A small multi-label audio tagger, trained from scratch.
Training: muon at rate 0.0021, 6600 steps, batches of 256.
Data: trained on babble in 24 made-up languages, each with its own sounds, syllables and stress or tones, from a formant synthesiser, 39062 training examples, 43.3 epochs.
Rows from block 4 of a small multi-label audio tagger, named by matrix and row number. Rows with one number belong to one neuron. Each number is 200 + 40 x the weight over its row's rms, rounded and kept within 0 to 999. All counts start at 0. After the name is the row's rms in percent of the matrix's.
After each neuron's rows are labels from the 100 clips, of 14848, where the neuron reaches its highest value: "top examples" is what is common among them. Only what is clearly more common there than usual is listed. The data: babble in 24 made-up languages, each with its own sounds, syllables and stress or tones, from a formant synthesiser.
# fc1: MLP up (model.blocks.4.mlp.fc1.weight, 384x96), inputs 0-95
# fc2: MLP down (model.blocks.4.mlp.fc2.weight, 96x384, transposed), outputs 0-95

fc1.272,095,206,195,198,256,253,158,202,183,171,190,173,195,251,168,176,210,230,179,212,213,295,198,234,201,218,152,180,149,200,120,183,151,252,284,207,235,222,252,136,204,202,252,204,225,197,206,228,197,246,121,183,200,230,190,286,155,138,180,139,248,201,259,77,225,130,199,219,211,244,228,202,179,187,211,189,211,244,211,199,149,168,171,151,203,204,131,203,232,153,104,215,130,196,192,165,221
fc2.272,086,119,166,266,218,185,279,222,175,272,145,236,184,204,206,167,181,213,162,166,134,223,154,168,206,191,215,135,209,233,162,195,157,203,247,164,242,254,208,157,133,183,135,216,149,187,189,164,150,215,206,265,169,136,177,208,156,194,201,182,203,175,239,159,155,188,209,176,200,170,133,249,226,233,209,167,166,74,246,204,235,248,166,224,150,126,202,179,210,228,270,173,253,177,144,202,219
top examples: voice: child-like voice

fc1.82,113,200,155,170,148,243,216,216,188,217,167,220,162,179,188,207,161,121,149,248,221,176,214,231,168,196,217,215,205,193,188,162,201,165,160,70,212,215,225,154,149,225,182,208,182,257,232,183,189,296,186,204,167,188,274,188,209,210,207,241,191,167,208,193,174,218,150,163,110,226,195,222,249,165,300,265,160,172,206,245,184,166,142,232,230,241,216,185,181,211,142,193,233,333,194,247,248
fc2.82,117,238,209,159,182,174,141,222,229,165,263,185,236,161,207,274,202,179,261,208,177,123,129,145,154,195,202,228,145,190,171,123,172,200,206,197,177,207,154,204,194,232,216,262,217,136,170,146,193,175,229,110,187,214,259,191,219,162,167,170,189,147,212,166,196,242,177,204,278,273,239,180,151,179,277,152,232,221,125,187,158,218,232,144,226,200,188,250,192,164,257,161,186,201,156,278,149
top examples: reverberation

fc1.234,099,208,175,181,155,219,189,191,144,144,214,224,252,184,302,225,235,202,242,160,179,230,204,209,215,182,196,182,233,274,219,237,294,207,189,196,148,195,282,183,227,133,121,175,199,191,206,143,120,194,198,271,184,222,195,142,188,253,236,220,239,173,152,145,185,241,166,233,158,257,160,172,233,194,182,165,131,251,223,311,244,180,224,273,160,202,228,210,220,195,220,231,222,183,199,264,201
fc2.234,093,230,199,238,151,170,155,226,222,112,187,248,182,163,160,222,171,213,257,269,123,212,212,227,200,215,217,217,252,212,167,213,127,151,243,269,181,281,186,197,268,231,181,176,218,213,159,119,173,155,192,167,179,213,198,203,167,197,179,156,173,219,153,232,226,166,253,197,256,122,272,195,269,260,257,190,161,164,206,217,206,211,176,237,77,255,235,191,183,217,245,161,206,185,175,193,210
top examples: /ʌ/; /y/

fc1.183,085,311,164,219,147,204,213,236,194,173,217,274,237,278,229,151,142,231,238,186,195,214,203,142,217,169,241,210,250,228,198,181,247,276,209,170,299,224,206,189,218,219,138,166,185,274,221,168,224,212,157,200,179,208,215,201,233,195,179,226,160,233,260,252,168,174,175,236,185,198,171,246,259,182,196,153,151,248,182,189,180,220,179,202,251,204,213,227,157,208,178,293,237,218,97,205,293
fc2.183,085,177,219,203,199,244,196,192,258,213,165,181,210,205,194,205,199,174,183,216,172,159,176,275,182,203,196,211,229,264,154,140,228,236,249,203,172,145,144,199,233,204,160,210,295,188,202,91,252,218,162,147,218,197,249,172,204,212,218,155,106,233,169,178,238,213,164,186,266,233,236,165,254,152,142,164,235,163,215,208,223,191,174,153,184,164,160,238,144,328,157,126,179,138,231,187,214
top examples: pink noise

fc1.327,106,256,216,185,164,198,243,244,191,204,300,102,222,177,189,230,256,244,154,196,184,186,166,303,126,163,197,200,205,260,177,212,157,221,182,259,145,203,187,161,205,236,250,162,201,281,205,247,218,277,171,237,201,213,126,311,199,194,201,207,204,220,187,198,239,217,203,166,190,179,210,219,225,141,147,125,195,203,215,163,223,238,190,221,280,207,158,183,234,157,205,195,169,175,238,273,205
fc2.327,115,198,299,207,233,205,175,134,224,234,276,245,204,221,195,171,146,196,173,210,145,237,244,216,128,198,262,268,151,156,218,227,173,196,166,151,221,173,167,249,180,164,166,267,232,147,166,186,210,185,222,149,213,179,226,106,206,142,297,163,231,235,256,157,222,208,223,223,200,213,182,262,191,198,167,174,189,304,179,175,163,238,182,205,184,193,234,157,198,259,189,123,209,243,219,168,157
top examples: /x/

fc1.189,099,172,200,190,216,233,269,256,203,183,279,154,186,212,210,194,171,154,185,168,229,104,201,287,250,214,230,259,213,204,221,148,123,192,225,161,165,240,197,194,193,227,183,212,185,212,185,195,225,199,165,187,218,247,220,109,166,246,178,241,168,225,221,127,134,143,247,188,247,180,230,182,243,239,165,250,123,178,235,176,248,303,185,218,247,204,191,244,201,119,219,164,146,165,210,177,260
fc2.189,095,187,162,226,229,222,221,194,246,217,174,246,220,188,141,247,199,250,174,232,219,138,96,213,181,175,189,292,253,265,234,248,207,187,175,198,201,261,162,173,123,201,186,139,194,210,197,263,186,254,233,153,254,108,206,243,211,220,228,178,197,221,198,148,183,257,206,221,195,207,259,170,162,178,159,132,261,181,190,229,167,262,223,180,284,183,248,178,220,213,223,165,282,120,189,202,193
top examples: white noise

fc1.191,085,233,241,220,199,158,178,228,224,135,252,197,290,204,172,168,208,300,212,188,205,231,246,133,229,168,209,213,181,172,206,188,117,215,212,182,228,276,237,153,188,124,218,146,262,232,208,213,256,183,222,171,229,239,195,121,182,263,185,174,209,152,202,154,186,155,164,176,261,214,145,199,212,185,203,136,239,165,175,130,190,94,226,178,200,155,226,196,206,179,194,293,237,190,185,251,176
fc2.191,079,140,213,217,195,244,277,251,188,302,244,294,158,151,235,185,200,229,255,227,259,198,141,209,205,173,213,138,225,241,242,195,234,153,259,247,195,197,215,175,148,131,170,216,166,127,192,236,212,206,166,212,195,166,198,247,148,181,227,214,189,211,185,189,237,203,180,240,238,150,238,134,169,237,155,216,229,167,244,169,299,168,203,190,173,192,249,265,188,148,237,206,233,164,133,156,243
top examples: white noise

fc1.164,115,292,210,75,149,190,178,188,268,199,233,210,216,229,218,211,243,176,269,230,192,237,212,165,187,215,237,112,206,209,239,197,155,193,257,162,238,157,225,204,180,167,237,173,228,171,238,191,274,163,224,281,207,194,202,156,266,230,187,198,329,216,165,138,224,145,215,190,189,256,247,239,147,204,266,181,266,203,202,244,226,243,207,217,161,203,180,207,185,208,193,191,159,200,265,188,208
fc2.164,119,230,215,328,220,190,218,164,141,279,224,220,201,243,269,258,226,267,186,167,218,283,192,219,243,187,220,180,196,189,171,235,149,147,229,171,266,168,257,175,257,281,220,205,170,187,182,185,143,204,218,202,89,225,232,142,176,198,118,172,180,179,205,184,148,158,223,224,138,168,174,216,189,155,188,149,133,175,177,166,198,239,156,179,210,250,192,209,197,204,152,224,222,205,154,192,184
top examples: voice: child-like voice

fc1.288,105,176,96,215,236,241,238,133,199,272,171,230,151,146,255,162,220,262,271,148,172,196,217,272,184,118,178,177,239,243,185,226,208,192,168,174,177,199,242,191,243,250,273,169,268,186,220,137,253,172,184,195,146,206,245,216,223,129,174,235,148,237,177,249,237,224,204,190,187,160,226,221,159,189,143,145,150,210,247,180,271,211,214,140,214,212,248,156,196,231,228,208,155,231,213,205,236
fc2.288,104,179,296,165,216,261,254,140,233,219,183,122,200,200,187,215,186,235,221,183,214,231,262,165,244,229,200,237,158,192,206,163,245,222,150,225,215,252,280,232,152,234,191,200,201,274,178,154,232,227,218,241,216,259,193,210,171,219,154,175,130,150,143,222,200,264,185,217,246,180,184,252,137,172,162,229,192,196,194,244,107,256,162,100,274,191,245,207,205,195,183,205,200,196,257,217,265
top examples: voice: deep voice; prosody: no stress; /ɑ/

fc1.291,089,231,199,218,155,219,178,175,190,207,197,226,185,226,237,220,149,263,233,180,145,146,162,234,215,222,149,257,153,165,199,105,161,220,233,155,142,110,276,186,230,188,182,189,199,219,152,253,214,243,261,192,189,187,172,164,225,171,211,284,195,158,255,244,205,161,172,142,234,230,255,188,234,156,175,244,181,173,150,261,168,182,186,255,114,226,248,215,101,226,243,199,155,238,202,202,154
fc2.291,085,233,202,149,137,157,249,133,201,269,169,173,192,225,192,191,204,181,118,208,194,161,189,130,265,164,207,188,162,239,165,154,246,239,275,236,205,204,175,208,174,250,225,221,213,183,178,170,210,135,257,223,191,237,172,212,170,184,136,115,161,214,201,193,233,230,141,220,206,282,185,175,174,185,178,209,250,135,239,286,177,200,177,250,158,238,221,160,223,206,204,203,318,134,258,191,190
top examples: /aɪ/; /k/; /e/

fc1.79,115,253,167,169,92,160,259,200,158,235,162,199,98,215,244,242,276,160,227,185,167,238,214,184,172,200,147,188,215,215,202,142,203,211,232,270,189,251,237,188,195,189,233,295,192,184,131,231,191,223,187,160,187,128,218,105,216,210,179,129,221,235,172,195,185,197,257,163,258,239,212,258,168,198,168,200,253,177,225,192,249,219,241,178,252,245,148,246,195,174,246,208,178,150,190,181,248
fc2.79,108,110,182,170,188,239,184,160,198,247,116,188,212,222,202,116,214,255,241,196,170,266,202,161,188,205,234,225,256,164,201,153,179,178,171,217,223,201,236,203,199,220,204,214,200,241,163,253,262,227,271,139,148,190,194,215,214,129,232,294,256,100,193,122,174,165,198,190,172,208,232,211,182,168,234,240,140,325,203,225,188,265,161,197,214,209,226,196,213,241,249,192,224,154,201,210,191
top examples: /y/; /i/

fc1.2,097,251,185,206,276,202,258,207,252,214,267,124,254,175,228,189,153,162,144,186,201,237,242,206,231,247,216,184,200,241,201,277,165,203,226,231,221,85,176,144,200,184,233,142,153,142,166,203,163,178,241,228,180,269,125,140,227,185,169,212,205,257,188,191,260,174,191,174,245,171,169,242,237,197,185,174,219,240,162,197,247,149,183,200,244,205,167,267,183,242,184,196,196,237,170,313,202
fc2.2,090,173,165,173,185,193,179,181,142,199,171,178,179,136,246,154,235,195,197,195,152,187,196,155,250,195,147,206,214,219,277,254,134,282,191,139,229,100,223,147,248,203,247,166,267,235,183,185,237,149,153,204,199,194,177,234,181,242,219,251,197,198,285,147,237,164,245,199,143,206,205,237,229,245,142,204,249,232,180,190,230,217,199,213,181,214,208,150,269,197,191,139,130,231,208,84,200
top examples: voice: deep voice

fc1.299,092,223,182,213,166,201,214,249,246,255,245,195,237,196,213,163,160,181,241,95,98,243,144,191,236,204,150,211,229,167,169,235,179,143,168,132,150,118,207,170,167,153,168,215,248,160,202,199,217,195,267,197,192,217,148,253,173,246,134,192,199,218,276,203,269,158,139,202,185,192,298,189,224,212,260,210,236,190,223,205,186,156,196,173,200,252,174,187,155,140,191,156,240,161,262,183,224
fc2.299,097,231,290,195,191,204,230,209,218,214,178,128,240,197,165,178,273,210,170,176,215,165,232,258,251,194,179,171,150,244,182,166,259,283,224,174,206,201,220,83,282,168,216,189,211,220,186,121,189,204,159,200,232,219,170,200,150,188,154,168,105,189,282,210,255,254,203,226,207,265,210,151,183,250,140,249,201,262,197,243,206,139,211,186,191,227,238,175,209,242,133,187,207,234,234,214,229
top examples: /x/; /ɔɪ/; /aɪ/

fc1.220,100,224,192,197,191,237,238,214,128,214,248,207,144,154,139,122,169,205,178,154,140,165,178,198,215,222,264,229,208,173,230,234,198,193,270,202,201,159,262,215,182,208,192,211,236,180,190,214,234,186,169,212,168,199,292,198,183,184,115,171,146,147,116,181,241,158,133,172,184,199,197,212,223,199,214,130,209,150,210,229,207,239,261,234,183,230,165,234,149,277,193,198,164,169,349,211,234
fc2.220,106,209,184,194,150,172,234,261,309,158,269,166,178,222,240,224,197,199,133,147,155,120,152,240,257,246,260,258,189,219,214,228,208,258,236,188,226,201,169,189,279,161,189,192,203,210,153,170,172,185,182,193,213,142,199,158,173,179,223,181,175,194,219,163,245,209,218,204,245,240,200,210,116,207,264,286,252,213,209,143,178,222,183,225,200,236,255,169,238,176,243,171,229,284,227,294,199
top examples: voice: deep voice

fc1.345,105,176,261,173,218,182,175,217,250,165,211,205,162,257,201,218,246,178,193,229,228,191,179,163,204,160,165,158,170,244,233,268,169,209,171,123,170,244,204,222,234,259,159,192,140,249,136,218,236,163,131,283,196,171,205,200,216,163,216,175,317,126,185,180,242,186,228,194,237,192,189,288,274,212,169,188,252,196,252,181,220,245,251,157,206,188,197,187,285,148,193,201,304,193,181,177,212
fc2.345,115,191,162,154,260,173,234,166,152,211,195,206,178,245,185,138,110,219,171,116,161,148,191,223,149,143,242,233,157,206,206,303,151,234,150,234,219,259,184,147,224,265,132,175,125,174,196,130,184,266,184,194,125,166,164,227,164,205,193,201,161,191,237,234,186,140,199,180,179,197,199,235,280,168,277,205,193,185,201,231,213,164,192,201,226,230,221,159,210,240,153,171,210,236,207,129,211
top examples: voice: child-like voice; mains hum

fc1.265,098,196,232,280,189,99,110,251,260,196,167,207,204,197,234,229,151,203,261,172,215,171,202,165,182,162,184,180,176,204,152,187,213,216,225,184,185,171,267,204,170,200,262,178,210,181,186,218,183,214,159,231,202,184,277,222,214,206,157,102,257,196,272,164,266,207,185,186,253,203,286,193,284,169,224,157,237,203,175,232,182,204,263,209,121,179,225,168,211,234,167,291,183,257,194,181,143
fc2.265,098,274,116,192,197,191,227,210,165,166,210,233,248,197,291,216,180,239,205,195,200,187,217,283,267,199,226,205,165,180,72,263,197,185,200,165,175,114,219,257,211,196,155,252,222,143,197,231,205,240,239,148,189,176,206,186,137,281,201,206,237,272,163,145,178,212,229,190,190,156,141,213,159,167,202,185,185,184,185,298,191,198,185,197,193,165,199,135,159,219,170,148,206,194,138,238,176
top examples: voice: child-like voice

fc1.347,093,168,170,180,262,135,211,152,226,224,224,261,245,230,258,273,227,182,174,149,183,211,234,162,241,195,216,236,196,204,221,289,245,209,183,157,172,177,269,141,195,208,196,252,211,209,194,179,233,176,199,185,173,191,229,189,215,225,152,273,123,174,144,261,196,258,143,169,244,126,186,250,177,271,179,202,218,248,110,156,252,207,185,253,213,278,167,218,223,209,194,174,219,142,145,257,220
fc2.347,100,220,284,244,169,238,248,181,202,154,183,150,202,153,214,194,252,214,219,224,97,189,224,165,172,171,212,206,217,259,211,162,236,258,159,208,192,180,94,220,256,227,228,154,165,200,192,210,243,206,213,241,240,169,277,241,244,185,83,201,186,206,205,204,181,314,280,115,192,203,234,175,175,164,155,193,183,236,217,189,186,195,235,219,175,202,190,178,154,244,220,252,258,225,163,219,177
top examples: reverberation; /ɔɪ/

fc1.275,102,221,207,241,224,255,305,185,83,163,200,252,186,219,247,208,208,286,246,227,249,251,187,122,161,211,211,198,210,281,230,229,210,158,219,126,148,177,273,179,231,199,233,165,187,194,199,177,100,206,271,185,184,239,143,136,205,217,163,178,161,176,168,186,183,178,268,214,183,227,244,181,182,260,149,163,190,245,206,208,214,151,222,241,170,202,246,205,223,164,238,169,204,209,194,155,208
fc2.275,101,157,161,200,175,222,193,169,171,196,186,220,257,178,190,208,207,266,222,190,188,165,199,89,140,205,168,198,193,130,187,255,162,167,186,238,181,264,167,155,148,177,191,219,229,183,226,179,198,136,220,219,187,199,125,172,182,208,125,138,195,98,158,198,247,140,226,211,267,82,222,136,252,176,210,188,180,144,155,183,184,165,209,161,172,166,190,125,190,163,226,207,158,224,242,183,135
top examples: /y/

fc1.276,106,224,181,210,158,243,154,187,171,279,212,308,225,225,301,211,236,209,195,201,223,216,271,190,171,144,241,146,169,223,247,194,145,200,173,215,200,231,150,159,227,192,218,229,202,141,100,143,177,236,134,268,202,231,143,199,229,147,97,186,167,226,226,258,205,175,149,236,250,208,223,207,200,198,239,164,202,176,187,203,205,175,170,185,266,206,268,176,159,225,228,194,222,183,125,181,231
fc2.276,100,257,201,173,205,263,179,89,270,213,216,164,131,243,217,160,205,152,175,184,151,213,212,128,178,144,128,170,157,213,254,205,174,220,160,163,188,193,182,185,226,146,245,201,241,216,202,180,222,216,194,176,192,190,139,137,196,209,185,306,180,250,153,123,252,143,200,169,229,224,208,233,223,184,177,235,165,182,194,241,261,232,245,166,110,221,181,189,208,173,168,115,161,207,159,206,148
top examples: white noise

fc1.187,089,211,169,222,160,218,246,269,150,212,173,220,234,254,168,211,157,174,259,229,258,203,183,131,215,188,264,219,169,160,234,227,194,244,176,180,159,180,163,216,210,185,198,83,217,273,162,220,112,184,217,209,183,188,172,188,232,272,174,174,204,155,276,172,305,137,247,174,230,216,224,188,221,176,211,135,223,250,203,116,186,172,174,271,168,217,133,193,236,185,201,210,224,187,201,191,130
fc2.187,088,177,172,206,206,219,238,216,142,163,172,247,231,247,174,282,286,231,203,221,259,195,210,277,154,200,154,147,241,131,162,216,256,173,174,208,234,158,204,283,157,241,160,236,218,216,182,208,164,262,178,148,155,191,226,158,173,209,165,187,273,244,165,127,190,252,128,195,174,137,199,178,224,186,173,152,210,207,207,236,221,211,176,125,259,256,246,177,228,115,257,221,226,188,210,210,185
top examples: reverberation

fc1.161,109,237,227,223,232,199,171,212,247,192,192,258,170,188,205,129,182,188,161,169,150,200,168,183,168,134,149,178,152,235,175,194,95,204,155,175,208,237,289,156,205,237,268,224,186,186,116,260,149,241,199,239,239,182,203,268,193,218,175,152,198,199,225,168,276,153,201,163,198,131,202,201,264,248,198,293,207,188,217,319,220,191,238,260,196,159,196,175,227,250,211,181,181,202,208,215,237
fc2.161,107,176,184,224,217,187,234,198,147,150,162,226,192,222,218,242,139,139,184,217,138,187,210,177,263,179,184,175,212,237,242,244,219,181,224,267,127,264,150,157,179,187,140,237,234,245,176,247,283,177,209,127,207,222,142,181,101,192,170,224,193,227,245,254,260,192,175,80,264,188,230,173,163,205,215,169,187,158,175,234,243,172,198,222,195,131,215,169,236,183,120,166,195,232,164,172,194
top examples: /ɔɪ/

fc1.190,095,191,234,190,207,205,190,226,144,286,189,169,270,145,200,229,150,203,154,264,213,272,178,263,205,186,235,278,210,262,215,90,132,240,150,193,188,262,147,190,217,193,147,216,196,241,157,170,225,310,164,193,153,182,193,215,221,165,162,175,202,134,189,112,247,234,143,171,193,204,201,199,277,165,196,243,240,169,236,215,193,172,179,210,244,225,271,197,223,216,209,215,196,210,206,224,230
fc2.190,102,135,162,222,255,247,139,214,173,220,254,224,217,221,239,172,196,208,160,183,189,194,214,217,197,205,233,252,199,229,267,145,209,207,225,215,150,208,112,209,256,173,212,237,207,189,184,176,118,165,282,204,201,219,211,157,171,266,163,119,192,192,209,229,206,270,230,127,169,188,87,252,219,180,227,196,223,173,116,242,210,221,217,222,290,224,171,168,130,238,184,219,179,227,242,169,130
top examples: /aʊ/; /y/; prosody: stress on last syllables; /f/

fc1.284,110,190,240,138,128,219,187,267,217,201,214,128,255,188,181,191,129,148,258,175,238,178,173,179,199,160,125,207,272,275,178,213,241,132,202,195,205,243,178,220,272,197,201,181,188,186,176,176,189,178,244,191,201,210,181,140,266,252,234,154,216,221,195,158,237,131,156,244,148,222,192,166,214,107,181,173,184,210,224,140,212,243,187,161,209,252,198,214,295,176,243,228,253,231,249,127,203
fc2.284,123,184,133,123,174,242,129,189,180,162,157,171,166,204,230,213,257,249,197,213,213,122,196,181,155,202,149,176,195,197,179,221,160,286,141,280,268,161,215,149,207,166,154,228,228,220,224,181,190,189,169,211,195,259,219,210,139,164,177,197,244,253,197,224,195,278,206,238,239,166,222,152,169,159,282,206,180,235,167,213,259,188,205,270,181,265,158,203,136,201,198,285,205,231,238,254,147
top examples: /tʃ/

fc1.34,084,196,192,216,193,148,253,235,246,137,175,174,167,246,172,230,177,229,250,212,212,205,137,166,152,185,112,262,229,202,262,149,210,171,168,177,208,235,277,145,276,252,111,239,175,202,215,197,117,208,157,163,190,186,199,173,214,196,262,190,195,210,249,173,285,231,132,289,168,173,202,179,206,215,225,194,147,265,211,211,203,235,187,243,257,247,164,130,220,231,197,165,234,218,184,149,216
fc2.34,079,202,216,158,244,204,116,193,154,176,173,152,207,167,216,204,183,171,222,183,201,140,135,204,131,157,186,174,152,143,233,214,173,270,196,170,275,213,166,116,182,122,181,196,136,247,187,184,246,247,148,237,228,185,233,171,202,163,140,156,246,158,208,152,247,183,211,142,198,221,212,184,229,178,186,158,177,222,170,229,91,166,124,322,212,233,181,204,222,166,197,172,179,224,209,233,208
top examples: voice: child-like voice

fc1.334,102,169,232,160,233,235,199,182,278,202,207,169,205,214,214,252,137,118,148,156,165,228,147,267,204,193,305,175,169,188,221,213,216,221,219,188,240,144,210,168,272,249,166,140,250,165,169,206,252,160,201,236,162,152,186,156,217,209,159,229,249,133,258,252,239,267,180,133,204,214,240,262,268,247,185,154,213,200,233,209,239,230,217,203,168,184,127,228,194,205,253,185,270,173,169,220,217
fc2.334,089,260,216,177,151,246,116,198,207,182,234,162,194,201,120,231,187,191,171,219,160,166,190,134,299,214,162,252,267,208,219,182,194,243,183,239,194,152,167,213,223,207,259,219,198,328,157,152,171,180,178,149,160,289,171,208,197,160,189,134,259,167,138,222,152,157,214,148,209,210,172,204,221,269,178,173,245,238,221,211,216,165,213,180,207,225,263,186,259,165,194,187,159,148,234,172,176
top examples: /ɔɪ/

fc1.340,105,205,222,177,277,166,191,196,205,178,233,168,214,203,247,190,244,216,210,257,151,135,164,191,225,156,209,237,166,250,251,219,194,207,196,211,248,127,246,163,146,155,145,173,200,186,176,181,217,215,195,118,102,157,233,183,277,172,193,155,216,176,266,248,176,208,159,253,230,161,177,312,200,264,214,244,157,119,222,193,222,241,232,127,208,253,241,164,209,182,201,224,260,245,184,210,161
fc2.340,110,284,167,130,190,166,128,216,192,154,204,175,165,149,265,210,172,181,249,148,274,255,234,161,268,247,190,190,164,157,214,247,113,168,199,241,251,132,181,184,194,227,262,177,234,178,106,152,221,254,247,232,174,227,166,258,193,166,200,133,206,240,230,192,260,251,183,202,193,218,220,226,193,306,217,215,212,227,200,207,159,191,187,152,201,189,172,205,174,232,203,209,142,236,139,200,188
top examples: /aɪ/

fc1.382,114,211,245,160,177,236,228,186,110,186,177,158,144,157,257,185,266,228,157,166,137,125,239,131,201,184,175,198,248,268,259,255,183,141,208,252,249,215,246,128,273,229,220,233,143,204,246,175,209,249,208,235,193,166,215,261,185,227,144,151,184,270,221,226,149,228,197,199,206,209,186,143,136,138,229,206,172,228,218,177,178,223,164,139,162,245,218,196,211,207,182,208,213,247,146,207,139
fc2.382,115,217,171,194,179,201,157,168,207,194,229,224,203,206,81,132,162,210,200,205,197,257,179,150,115,184,233,186,152,213,254,107,191,202,179,161,291,274,221,220,129,173,134,242,273,179,207,161,152,206,184,188,170,192,234,233,196,240,189,197,208,221,227,241,244,209,233,297,253,206,166,242,209,253,293,182,190,259,192,190,208,203,187,175,169,263,149,210,251,210,146,230,190,201,176,198,153
top examples: /tʃ/; /ʌ/

fc1.325,091,253,229,228,123,180,212,157,203,195,209,200,175,270,152,269,260,258,222,173,243,161,181,127,180,182,206,159,134,121,252,218,157,264,172,185,220,217,231,134,231,190,176,174,116,213,227,240,180,218,235,233,256,186,235,114,191,169,149,189,229,191,228,221,223,186,181,125,164,164,275,234,202,214,210,255,267,209,208,190,224,267,208,277,214,151,206,167,213,185,149,212,234,147,252,218,186
fc2.325,098,200,145,258,165,204,285,180,171,226,148,201,151,179,199,240,190,193,171,228,238,242,197,183,202,218,190,109,199,145,216,228,171,184,172,173,190,179,261,168,206,227,126,160,178,169,230,304,197,219,236,179,114,189,189,203,131,172,181,242,171,235,239,233,140,136,187,293,230,175,166,170,182,215,227,197,127,179,103,224,205,229,168,131,230,174,242,246,217,224,194,261,215,171,143,180,241
top examples: voice: child-like voice; /i/

fc1.262,115,170,233,149,226,180,207,257,223,190,174,233,208,201,220,226,211,167,178,219,238,199,180,164,170,238,149,145,218,216,239,201,264,195,194,162,184,213,137,164,150,203,112,201,247,196,229,166,221,250,219,255,193,252,233,114,149,201,180,170,307,174,268,207,154,206,203,222,151,191,237,297,203,192,164,179,245,234,251,194,223,195,252,125,141,290,252,114,241,152,172,219,195,223,242,207,184
fc2.262,116,196,295,268,227,233,291,261,132,236,218,182,214,268,235,228,208,224,181,227,118,207,241,234,223,129,245,193,190,183,205,205,208,291,222,185,204,176,302,275,230,218,167,206,178,170,217,140,255,259,190,169,133,229,179,236,165,160,201,202,184,217,205,275,211,174,188,178,187,130,180,181,270,221,178,220,158,169,188,233,202,197,271,166,199,245,138,177,248,157,192,234,190,183,196,229,196
top examples: voice: child-like voice; rumble

fc1.311,089,224,193,237,257,229,261,194,184,255,155,226,203,256,164,212,220,152,194,307,210,194,219,223,145,244,196,122,152,122,186,143,172,211,158,163,245,185,209,142,249,179,225,160,170,232,129,209,115,139,181,289,188,163,230,194,202,202,199,275,189,173,224,245,178,183,204,213,208,185,281,179,202,160,166,151,160,219,166,213,255,163,257,183,226,251,216,229,209,159,164,177,167,246,259,250,232
fc2.311,091,270,253,141,251,253,142,238,138,141,205,216,204,234,138,161,142,123,212,218,210,209,229,171,177,213,152,260,155,258,200,227,195,272,202,211,155,235,160,215,247,250,201,270,221,205,226,221,205,220,177,157,205,181,215,106,199,255,220,130,174,201,211,194,286,184,172,193,188,173,231,226,237,238,158,215,192,227,124,198,167,218,168,220,227,214,215,228,199,176,241,158,171,318,178,219,139
top examples: /y/

fc1.36,111,186,161,197,196,182,264,194,222,148,164,302,233,278,261,244,161,256,157,194,228,245,220,144,171,193,177,247,273,207,129,121,207,251,164,237,183,190,231,201,215,142,216,246,266,179,250,171,172,203,211,217,186,246,202,178,249,236,176,157,239,159,203,247,160,147,152,201,266,235,198,216,226,221,193,243,277,187,179,125,199,171,196,168,225,164,182,226,237,226,151,298,249,208,205,199,229
fc2.36,112,203,217,294,187,276,234,221,202,131,219,153,230,145,233,199,207,206,241,229,201,172,189,235,204,211,256,171,233,226,172,259,297,205,218,226,235,231,216,206,127,158,174,201,195,232,159,241,219,186,155,182,254,140,217,246,241,213,229,324,175,161,163,218,204,237,261,253,214,190,258,197,213,214,166,178,165,234,216,185,211,172,247,258,153,174,242,213,197,235,299,133,159,233,175,223,258
top examples: pink noise; rumble

fc1.254,105,185,246,228,202,178,262,236,276,193,225,214,199,211,147,251,222,212,152,226,182,156,158,247,262,208,227,189,241,173,152,195,155,182,197,153,192,170,273,222,217,135,187,184,204,222,241,217,208,257,222,178,226,185,188,240,140,223,170,246,212,193,184,248,218,171,69,213,214,149,249,249,203,249,238,198,215,141,203,189,198,171,227,135,174,244,243,240,202,268,158,246,124,131,273,171,283
fc2.254,097,135,164,270,132,192,226,158,232,194,214,208,152,228,153,110,257,166,255,166,256,179,175,255,252,162,184,275,277,214,193,247,191,243,208,144,200,164,152,181,175,261,248,159,227,124,242,185,197,265,181,225,178,188,208,159,169,141,161,149,180,170,188,166,226,199,215,232,212,266,208,159,209,267,262,150,194,194,175,196,159,202,233,176,172,216,269,224,190,224,232,214,196,121,174,155,155
top examples: reverberation